From a checkpoint of a small image captioner.
Training: soap at rate 0.0034, 4500 steps, batches of 64.
Data: trained on dead-leaves pictures: piles of overlapping shapes, 2.0 epochs.
Rows from block 2 of the image encoder of a small image captioner, named by matrix and row number. Rows with one number belong to one channel. Each number is 50 + 10 x the weight over its row's rms, rounded and kept within 0 to 99. All counts start at 0.
After each channel's rows are labels from the 100 images, of 14976, where the channel reaches its highest value: "strongest on" is what is common among them. Only what is clearly more common there than usual is listed. The data: dead-leaves pictures: piles of overlapping shapes. In brackets: how many of the 100.
# convs0: first 3x3 conv (encoder.blocks.2.convs.0.weight, 64x64x3x3, each kernel summed), inputs 0-63
# convs1: second 3x3 conv (encoder.blocks.2.convs.1.weight, 64x64x3x3, transposed, each kernel summed), outputs 0-63

convs0.29:57 53 44 42 54 45 61 63 70 61 48 43 43 46 52 58 53 51 38 54 58 45 42 41 44 51 46 60 62 15 53 39 44 40 41 41 32 55 64 42 42 55 43 56 55 39 42 42 40 47 34 52 39 37 64 45 30 45 51 60 55 54 64 41
convs1.29:38 39 62 48 58 48 47 71 50 76 64 46 61 49 53 47 65 44 53 43 54 43 54 48 47 42 38 73 47 64 51 37 44 54 38 56 73 51 51 45 47 41 24 64 49 43 62 50 56 55 48 45 61 48 42 50 66 47 52 52 50 34 61 60
strongest on: large pieces (64); vivid (53); circle (27)

convs0.45:49 43 54 67 52 33 49 51 63 40 36 45 41 45 55 57 54 51 52 44 45 60 43 43 49 70 39 51 62 47 34 53 58 46 70 54 36 42 52 70 55 78 55 56 38 68 49 37 56 35 39 57 42 40 43 47 36 48 48 41 40 64 49 59
convs1.45:43 49 49 47 61 53 50 55 55 54 57 56 56 36 43 41 69 39 52 39 59 31 69 41 60 48 58 46 52 45 35 54 40 57 47 49 82 58 46 32 37 49 36 68 50 47 43 42 54 41 38 55 51 57 45 51 64 54 47 60 56 26 53 57
strongest on: ring (58); vivid (32); gear (30)

convs0.2:50 51 45 57 56 66 50 49 54 49 37 68 59 52 40 58 49 68 52 46 51 46 30 71 50 53 34 53 49 48 30 60 63 63 50 47 62 49 39 33 57 53 36 60 61 40 25 44 43 44 43 52 45 61 44 63 64 48 48 45 45 36 64 45
convs1.2:49 53 70 16 47 37 37 56 43 51 50 53 72 56 61 53 48 53 58 63 60 65 72 49 44 46 52 59 50 64 55 51 51 53 51 47 47 66 43 59 38 43 62 40 54 60 46 48 65 51 36 50 43 44 60 48 52 56 40 29 57 49 60 47
strongest on: gear (31); circle (28)

convs0.46:63 55 59 40 67 44 53 75 56 49 56 48 47 39 56 71 51 51 39 48 53 41 48 38 52 40 46 08 59 46 49 53 42 40 51 44 41 38 55 35 32 42 48 56 47 36 45 59 45 48 40 54 50 39 58 38 41 55 50 54 49 57 52 48
convs1.46:57 52 56 45 50 56 50 97 50 62 46 55 51 52 52 57 52 42 54 56 43 49 47 51 44 53 56 26 45 38 42 47 46 52 35 68 56 48 61 51 57 48 27 55 37 31 50 53 52 63 49 48 66 53 52 63 57 48 47 51 55 49 61 45
strongest on: vivid (36); star (33); cross (27)

convs0.3:42 55 39 43 54 37 53 48 57 46 56 52 49 39 66 68 47 37 45 53 49 67 63 43 46 73 47 56 47 45 56 45 50 50 52 42 60 56 42 56 53 31 40 46 39 27 52 30 38 30 37 45 46 60 66 73 52 50 38 51 44 45 52 42
convs1.3:47 44 68 57 54 40 57 66 48 61 55 46 64 50 55 45 52 38 54 50 52 53 54 38 59 50 58 75 43 82 50 63 47 37 41 51 60 61 57 54 34 37 39 41 60 52 42 50 48 34 52 51 41 59 61 50 71 44 49 57 55 36 61 42
strongest on: circle (33)

convs0.19:53 47 29 22 55 21 53 52 46 56 46 52 40 38 63 42 47 53 46 59 41 44 55 72 44 63 55 57 51 50 42 74 33 43 51 43 60 47 54 38 69 51 47 73 54 45 52 45 47 57 50 48 53 60 48 60 53 43 46 46 44 47 43 55
convs1.19:45 49 54 56 45 24 40 52 45 54 58 54 58 43 56 57 55 34 48 46 53 49 37 51 62 45 44 64 48 47 42 62 39 62 37 65 80 39 24 65 42 46 44 53 44 45 55 41 45 48 58 41 43 49 32 62 62 42 49 47 49 35 51 57
strongest on: circle (27)

convs0.40:53 49 48 53 43 46 60 35 58 50 48 46 51 60 64 48 54 52 61 27 53 69 60 51 52 70 50 36 53 59 58 26 51 47 74 55 45 47 46 51 48 53 57 57 52 52 53 29 49 47 23 57 46 49 47 47 48 59 39 60 40 65 41 66
convs1.40:50 38 60 65 58 64 56 70 63 58 53 53 51 48 51 35 69 51 49 37 58 44 53 52 54 43 54 73 50 38 47 38 49 46 58 59 78 46 55 43 57 47 27 46 50 51 44 69 48 55 46 55 59 62 58 45 51 50 41 49 53 27 61 51
strongest on: ring (53); gear (38)

convs0.31:62 55 59 66 42 51 46 63 77 47 61 48 57 38 41 61 53 60 51 53 45 55 45 59 53 60 38 49 64 39 47 26 52 43 45 49 44 37 52 36 43 54 51 45 48 36 53 44 35 65 42 54 39 35 52 30 36 31 44 49 41 56 50 37
convs1.31:38 43 58 52 44 61 47 65 42 64 49 56 65 51 53 43 66 40 49 53 38 44 60 47 53 35 41 57 36 54 34 37 46 64 30 52 66 45 51 39 48 39 42 59 43 61 62 43 70 46 53 52 59 57 46 32 66 55 55 69 46 43 57 36
strongest on: vivid (47); circle (37)

convs0.56:37 39 53 59 48 63 53 36 28 46 49 58 53 38 46 51 50 55 38 30 39 44 34 55 49 52 48 49 33 71 39 58 50 44 51 52 47 29 46 60 51 53 45 47 43 43 32 58 76 43 46 41 59 49 49 36 42 53 43 61 33 42 40 57
convs1.56:38 39 43 39 57 47 58 54 45 49 45 59 58 35 70 48 58 50 29 52 32 50 53 64 48 50 54 82 26 49 44 23 55 56 57 51 59 51 52 43 46 43 47 60 44 44 59 51 51 50 59 39 50 54 42 39 50 67 43 57 55 40 49 58
strongest on: mixed sizes (83); vivid (43)

convs0.27:58 47 46 40 58 39 38 76 46 36 54 47 56 51 44 77 47 40 56 44 46 39 45 29 41 51 46 45 58 48 43 60 54 41 47 50 35 45 68 35 48 43 44 44 35 65 51 62 50 38 40 56 47 43 45 44 32 57 58 58 60 68 61 53
convs1.27:51 50 61 53 48 46 52 85 60 60 47 79 39 40 52 52 46 49 56 51 43 49 45 50 52 37 58 54 46 42 62 41 56 70 41 55 57 55 48 43 45 40 48 58 37 59 47 71 42 70 53 56 53 69 59 46 53 57 54 66 54 41 53 59
strongest on: flower (78)

convs0.0:55 49 61 63 27 45 46 60 60 46 48 37 51 56 52 51 47 36 44 49 45 59 39 40 31 42 66 52 41 44 51 46 53 63 49 57 29 78 27 60 34 45 53 55 49 50 58 52 36 56 44 49 42 42 48 55 35 56 49 40 67 56 39 52
convs1.0:50 45 50 55 45 18 41 61 42 49 49 56 56 57 29 41 61 50 38 41 43 59 39 44 49 53 51 79 47 59 59 47 27 64 48 53 62 57 59 39 46 51 44 64 41 46 59 46 46 61 56 45 56 61 63 39 43 53 55 53 50 43 51 69
strongest on: semicircle (35); vivid (32); ellipse (26)

convs0.47:42 49 51 54 63 60 50 50 51 52 45 58 48 47 38 41 53 35 50 34 50 46 67 51 51 75 74 52 53 63 53 65 30 37 64 39 60 55 68 42 59 51 46 45 44 67 70 51 40 53 36 52 55 52 51 49 52 30 57 38 48 54 55 61
convs1.47:45 44 58 45 26 46 58 62 62 41 52 48 48 55 68 50 62 43 50 34 44 52 34 41 39 38 37 63 52 52 34 43 29 64 44 50 68 44 64 55 56 54 36 57 53 58 51 57 36 47 51 52 57 55 59 47 69 54 43 61 42 38 34 61
strongest on: ellipse (46)

convs0.61:42 53 61 49 50 50 58 28 58 39 43 46 47 61 52 30 46 33 51 35 46 51 47 44 69 48 39 47 40 42 49 36 61 41 50 41 53 33 36 47 42 38 53 37 37 60 46 48 51 51 48 57 43 58 59 46 39 30 52 42 34 74 42 35
convs1.61:43 51 57 40 44 49 54 61 55 64 58 68 62 53 50 44 75 41 45 47 66 37 42 39 65 43 48 64 39 56 43 40 49 52 37 59 77 48 41 44 41 41 33 50 35 68 59 54 42 49 47 54 48 52 48 51 54 38 48 55 40 36 62 65
strongest on: small pieces (68); flower (54); vivid (53)

convs0.52:48 52 47 48 52 45 40 33 80 47 51 55 51 47 53 58 58 44 54 27 54 58 43 46 47 68 46 45 55 43 50 22 49 32 58 35 31 38 59 56 50 57 41 56 42 58 45 49 36 43 44 54 50 50 59 43 40 44 53 61 37 72 52 49
convs1.52:30 55 54 57 53 64 63 58 57 68 52 60 55 47 58 33 71 44 61 52 65 39 54 58 61 48 51 64 53 50 39 52 35 30 45 70 72 51 49 42 53 52 32 62 52 55 52 46 67 49 49 54 54 61 55 60 60 52 46 54 50 33 52 45
strongest on: ring (55); vivid (41); gear (30)

convs0.25:45 46 48 72 52 70 53 44 47 40 41 48 26 53 40 57 53 66 39 22 56 52 47 47 42 34 46 48 63 50 59 42 49 48 50 43 45 42 57 38 39 45 48 35 38 28 46 46 48 46 44 54 66 46 55 48 46 54 57 67 60 53 70 57
convs1.25:46 44 47 52 68 74 44 73 58 64 58 48 56 52 41 41 60 64 45 55 47 38 50 44 54 34 61 63 39 61 51 37 49 34 43 55 60 60 61 34 50 49 42 45 49 50 35 51 46 64 52 33 63 46 52 42 56 40 54 70 58 37 52 47
strongest on: semicircle (33)

convs0.13:51 54 60 31 50 28 49 53 66 58 53 50 69 62 65 43 44 47 49 62 54 52 43 64 49 43 62 50 50 52 51 38 50 51 48 46 37 68 37 66 52 62 54 53 57 44 75 58 24 48 56 46 42 42 50 46 47 68 41 56 45 60 39 61
convs1.13:50 56 60 44 31 70 47 58 54 37 41 41 40 50 75 51 60 37 50 37 63 37 47 55 33 45 56 59 51 57 33 52 29 43 49 29 57 48 67 52 68 41 46 59 52 53 42 51 40 50 54 44 52 44 49 56 65 53 42 56 47 38 38 53
strongest on: large pieces (60); vivid (42); ellipse (31)

convs0.63:48 43 36 52 58 49 47 35 66 46 35 46 42 54 60 39 55 45 54 42 44 53 44 42 56 64 59 45 50 43 44 50 75 39 36 52 50 32 36 40 55 56 54 60 49 77 42 59 35 40 43 43 49 60 38 64 36 50 49 55 43 73 39 56
convs1.63:43 50 50 47 41 45 49 57 46 63 54 73 55 52 50 55 74 55 42 38 56 51 58 44 61 42 66 62 39 54 64 44 35 50 44 67 72 50 43 54 43 62 39 51 54 57 46 74 57 58 54 65 33 48 54 56 56 57 31 42 40 38 48 53
strongest on: flower (61); vivid (43)

convs0.6:47 46 62 49 38 61 52 42 67 42 49 50 51 54 52 56 49 54 45 37 59 49 60 48 60 53 58 52 55 43 62 17 57 22 56 46 45 19 57 45 54 61 41 47 40 53 48 36 43 58 65 41 47 56 46 61 56 52 53 63 54 67 45 51
convs1.6:58 42 49 49 61 68 55 67 42 70 52 50 47 58 49 58 61 45 49 50 62 41 57 47 59 41 50 67 36 61 46 40 46 56 48 40 66 64 33 52 39 49 47 46 61 64 31 65 56 47 49 41 40 54 58 49 44 36 52 54 50 18 57 47
strongest on: gear (39); ring (27)

convs0.8:52 61 54 49 57 56 59 61 40 56 50 48 32 53 43 58 46 61 51 45 44 66 45 47 56 33 52 49 47 56 55 46 74 45 52 53 59 36 45 43 67 51 33 34 45 46 18 56 53 42 51 61 67 57 36 48 52 57 50 74 40 38 48 47
convs1.8:49 47 57 67 56 53 61 45 49 56 56 55 42 49 34 34 52 55 40 55 35 48 30 49 69 38 64 52 27 40 40 49 71 47 52 63 56 40 47 47 53 50 43 32 35 57 48 34 55 45 46 52 48 44 33 38 53 27 49 44 61 41 55 53
strongest on: vivid (57)

convs0.38:47 49 46 25 50 24 59 44 35 56 46 36 46 52 47 52 47 56 36 50 53 47 49 29 37 46 38 76 61 39 40 46 35 40 55 41 40 37 40 60 46 47 44 58 45 29 39 55 51 48 50 49 54 52 48 46 46 60 54 47 72 48 53 56
convs1.38:35 40 43 46 60 54 41 58 48 76 57 61 61 48 54 70 65 43 51 39 52 46 37 43 53 50 47 92 39 62 53 52 45 53 36 48 68 48 52 65 50 46 45 42 47 57 50 61 47 52 56 48 45 54 41 35 51 46 56 43 43 44 55 51
strongest on: circle (26)

convs0.54:62 54 50 56 47 59 47 48 49 59 54 57 52 53 63 44 41 43 55 41 51 50 32 57 58 56 53 49 52 57 50 38 42 53 63 62 46 61 58 54 52 84 60 61 58 51 66 54 37 34 40 53 44 46 58 66 56 30 57 65 34 57 51 74
convs1.54:53 60 42 43 49 50 35 29 40 42 43 48 48 52 43 44 52 43 51 53 66 37 56 54 36 45 34 35 39 49 45 42 44 51 69 27 51 55 44 40 51 48 50 62 44 66 38 41 37 54 39 73 42 44 34 48 46 47 42 44 45 31 38 37
strongest on: mixed sizes (80); vivid (58)

convs0.42:56 48 43 46 42 31 60 56 72 50 49 54 46 44 35 52 45 69 53 42 41 61 55 73 43 66 40 61 57 46 36 56 52 52 52 41 58 50 29 57 41 64 53 57 56 34 39 32 37 52 42 56 42 64 46 58 64 57 51 39 59 55 55 38
convs1.42:43 37 78 55 45 45 43 46 53 66 44 40 41 45 68 58 42 47 60 57 53 52 73 53 40 66 76 54 41 48 42 52 49 54 48 46 53 66 43 44 47 55 38 52 62 55 46 46 72 43 53 49 38 42 32 40 34 45 46 54 44 53 54 38
strongest on: circle (45)

convs0.1:39 31 51 45 43 51 59 38 36 46 71 42 66 57 53 62 45 55 54 52 64 59 59 61 48 54 33 34 42 43 45 65 42 52 48 43 50 61 58 38 47 58 63 49 39 62 54 51 24 39 43 64 45 64 46 42 44 39 69 47 51 60 45 46
convs1.1:43 24 49 64 46 45 66 61 41 60 66 55 43 52 46 46 61 44 51 41 69 71 30 33 48 48 43 51 44 42 34 42 55 54 43 47 61 42 46 44 49 39 55 58 45 57 47 53 41 55 58 64 49 60 43 44 51 44 79 55 56 37 49 48
strongest on: vivid (71); mixed sizes (67)

convs0.49:49 48 40 62 54 53 47 40 47 41 50 50 49 50 36 42 50 50 55 41 56 42 77 38 40 67 63 51 54 53 59 56 32 44 61 53 63 35 67 41 54 45 51 43 50 45 91 35 57 58 47 51 61 49 49 48 56 35 48 48 54 54 56 47
convs1.49:49 52 55 53 30 44 52 60 62 37 38 49 56 64 72 46 72 27 55 43 56 45 42 43 44 44 45 67 49 59 33 56 32 63 41 41 62 57 59 44 53 46 49 43 52 53 42 44 42 53 44 45 56 47 49 49 66 64 56 54 43 33 35 65
strongest on: ellipse (49)

convs0.17:60 57 61 49 51 46 42 45 56 45 63 36 47 56 54 50 53 50 48 58 53 46 51 43 32 52 40 39 49 49 56 20 47 41 42 31 35 29 71 61 45 40 54 41 51 43 50 50 54 47 27 64 33 63 47 26 49 54 40 53 49 52 45 47
convs1.17:40 59 83 56 41 60 64 67 55 73 41 45 54 42 51 58 56 45 48 42 49 53 48 46 53 43 64 55 39 59 46 40 39 58 40 57 53 63 45 57 49 44 48 40 46 41 26 60 52 45 44 61 50 47 52 43 50 57 53 55 57 23 65 57
strongest on: mixed sizes (78); vivid (33)

convs0.32:51 53 49 62 46 43 50 68 30 50 55 56 56 48 29 61 51 59 57 57 46 58 52 45 40 54 47 51 63 45 55 36 55 53 42 50 58 33 43 56 56 59 44 46 41 48 42 49 44 40 50 50 33 63 25 56 61 75 53 27 44 45 71 41
convs1.32:47 51 45 43 38 41 43 62 48 46 45 56 34 54 45 56 54 64 64 56 50 51 77 41 45 46 40 31 41 33 72 49 61 45 52 34 49 40 36 51 33 47 58 51 56 60 54 49 75 38 39 55 53 51 53 28 51 52 61 49 46 57 60 48
strongest on: small pieces (61); vivid (38); circle (27)

convs0.48:40 51 44 52 48 50 48 27 39 50 56 48 34 45 50 67 42 43 40 51 46 53 31 53 30 54 46 87 37 43 56 44 47 59 48 42 47 47 27 50 41 43 46 40 53 32 38 49 53 59 39 55 47 57 54 52 45 41 42 34 58 44 56 48
convs1.48:38 50 63 57 45 56 53 49 57 66 51 59 64 49 48 51 54 60 48 61 62 50 56 41 52 43 59 95 34 56 42 55 45 59 44 52 70 59 52 39 60 61 60 46 43 52 64 56 53 45 44 41 40 51 39 42 66 52 52 46 48 38 58 43
strongest on: flower (37)

convs0.36:36 48 32 45 49 44 48 68 62 24 49 46 58 58 56 68 52 57 53 44 37 37 72 46 47 75 46 35 56 42 57 27 39 58 53 49 45 47 43 62 44 45 64 39 48 53 57 55 62 39 44 38 52 54 52 45 47 52 52 38 46 44 43 43
convs1.36:49 54 69 65 75 42 63 84 50 50 43 51 61 36 43 56 48 31 38 52 44 52 40 50 53 55 55 34 57 63 51 61 52 59 49 63 56 60 49 53 48 51 44 42 62 46 29 47 49 63 43 34 43 50 43 46 54 46 50 47 44 38 60 54
strongest on: vivid (70); mixed sizes (61)

convs0.60:52 56 45 50 59 40 49 59 63 47 61 68 60 55 47 53 45 67 58 43 48 27 58 57 49 49 55 63 43 52 42 26 49 46 58 38 40 43 65 41 54 55 38 57 48 75 49 55 47 34 47 54 44 59 39 47 50 61 43 45 37 62 76 49
convs1.60:52 51 41 44 51 53 48 54 55 50 56 66 55 38 50 57 47 46 57 50 63 32 53 40 42 49 42 53 60 40 56 44 64 41 36 42 64 35 54 47 73 47 38 70 50 61 57 67 68 51 45 52 65 44 59 51 62 43 42 47 39 73 44 74
strongest on: small pieces (60); star (42); flower (34)

convs0.24:56 54 55 44 41 61 61 42 59 53 49 58 45 64 37 52 46 37 42 36 52 51 51 51 54 46 40 92 35 45 62 47 47 44 44 41 35 53 42 35 57 46 42 53 49 61 31 67 59 57 33 56 38 48 53 44 39 42 44 45 53 51 59 45
convs1.24:46 55 75 68 53 49 55 35 53 70 57 70 55 64 56 41 56 60 44 58 69 35 50 49 47 52 51 75 53 51 54 40 50 61 42 34 46 55 46 55 34 48 37 47 43 55 58 68 61 56 53 57 56 48 40 51 56 43 48 44 45 69 54 55
strongest on: flower (59); star (28)

convs0.20:49 47 44 55 50 42 44 39 45 29 58 43 31 53 46 53 49 61 47 44 46 34 54 42 41 56 71 55 47 35 74 54 44 56 42 54 36 29 36 49 57 68 39 55 54 48 50 61 56 49 55 49 64 36 24 55 41 64 57 45 46 51 53 44
convs1.20:44 45 58 37 46 54 48 74 53 54 61 59 58 49 61 50 63 56 49 52 45 41 49 46 52 35 60 76 37 52 41 45 47 49 37 47 76 39 59 62 58 62 47 57 53 48 44 66 64 49 52 42 55 56 35 44 62 52 49 53 44 27 35 64
strongest on: flower (49); vivid (45)

convs0.58:49 40 66 44 32 53 45 53 44 52 44 47 66 47 46 36 54 74 23 50 47 54 51 54 48 41 52 48 50 59 53 38 65 55 46 45 49 55 45 49 42 35 44 52 55 32 59 45 55 75 39 48 43 45 52 35 41 28 38 31 48 46 39 47
convs1.58:42 47 65 63 38 54 46 53 42 43 46 44 73 45 57 42 53 43 42 43 49 44 43 40 58 36 39 57 39 34 36 37 63 60 45 63 80 58 45 39 66 32 31 54 45 47 52 43 51 39 58 49 58 42 36 36 56 48 58 49 44 43 50 48
strongest on: shaded (83); large pieces (62); vivid (37)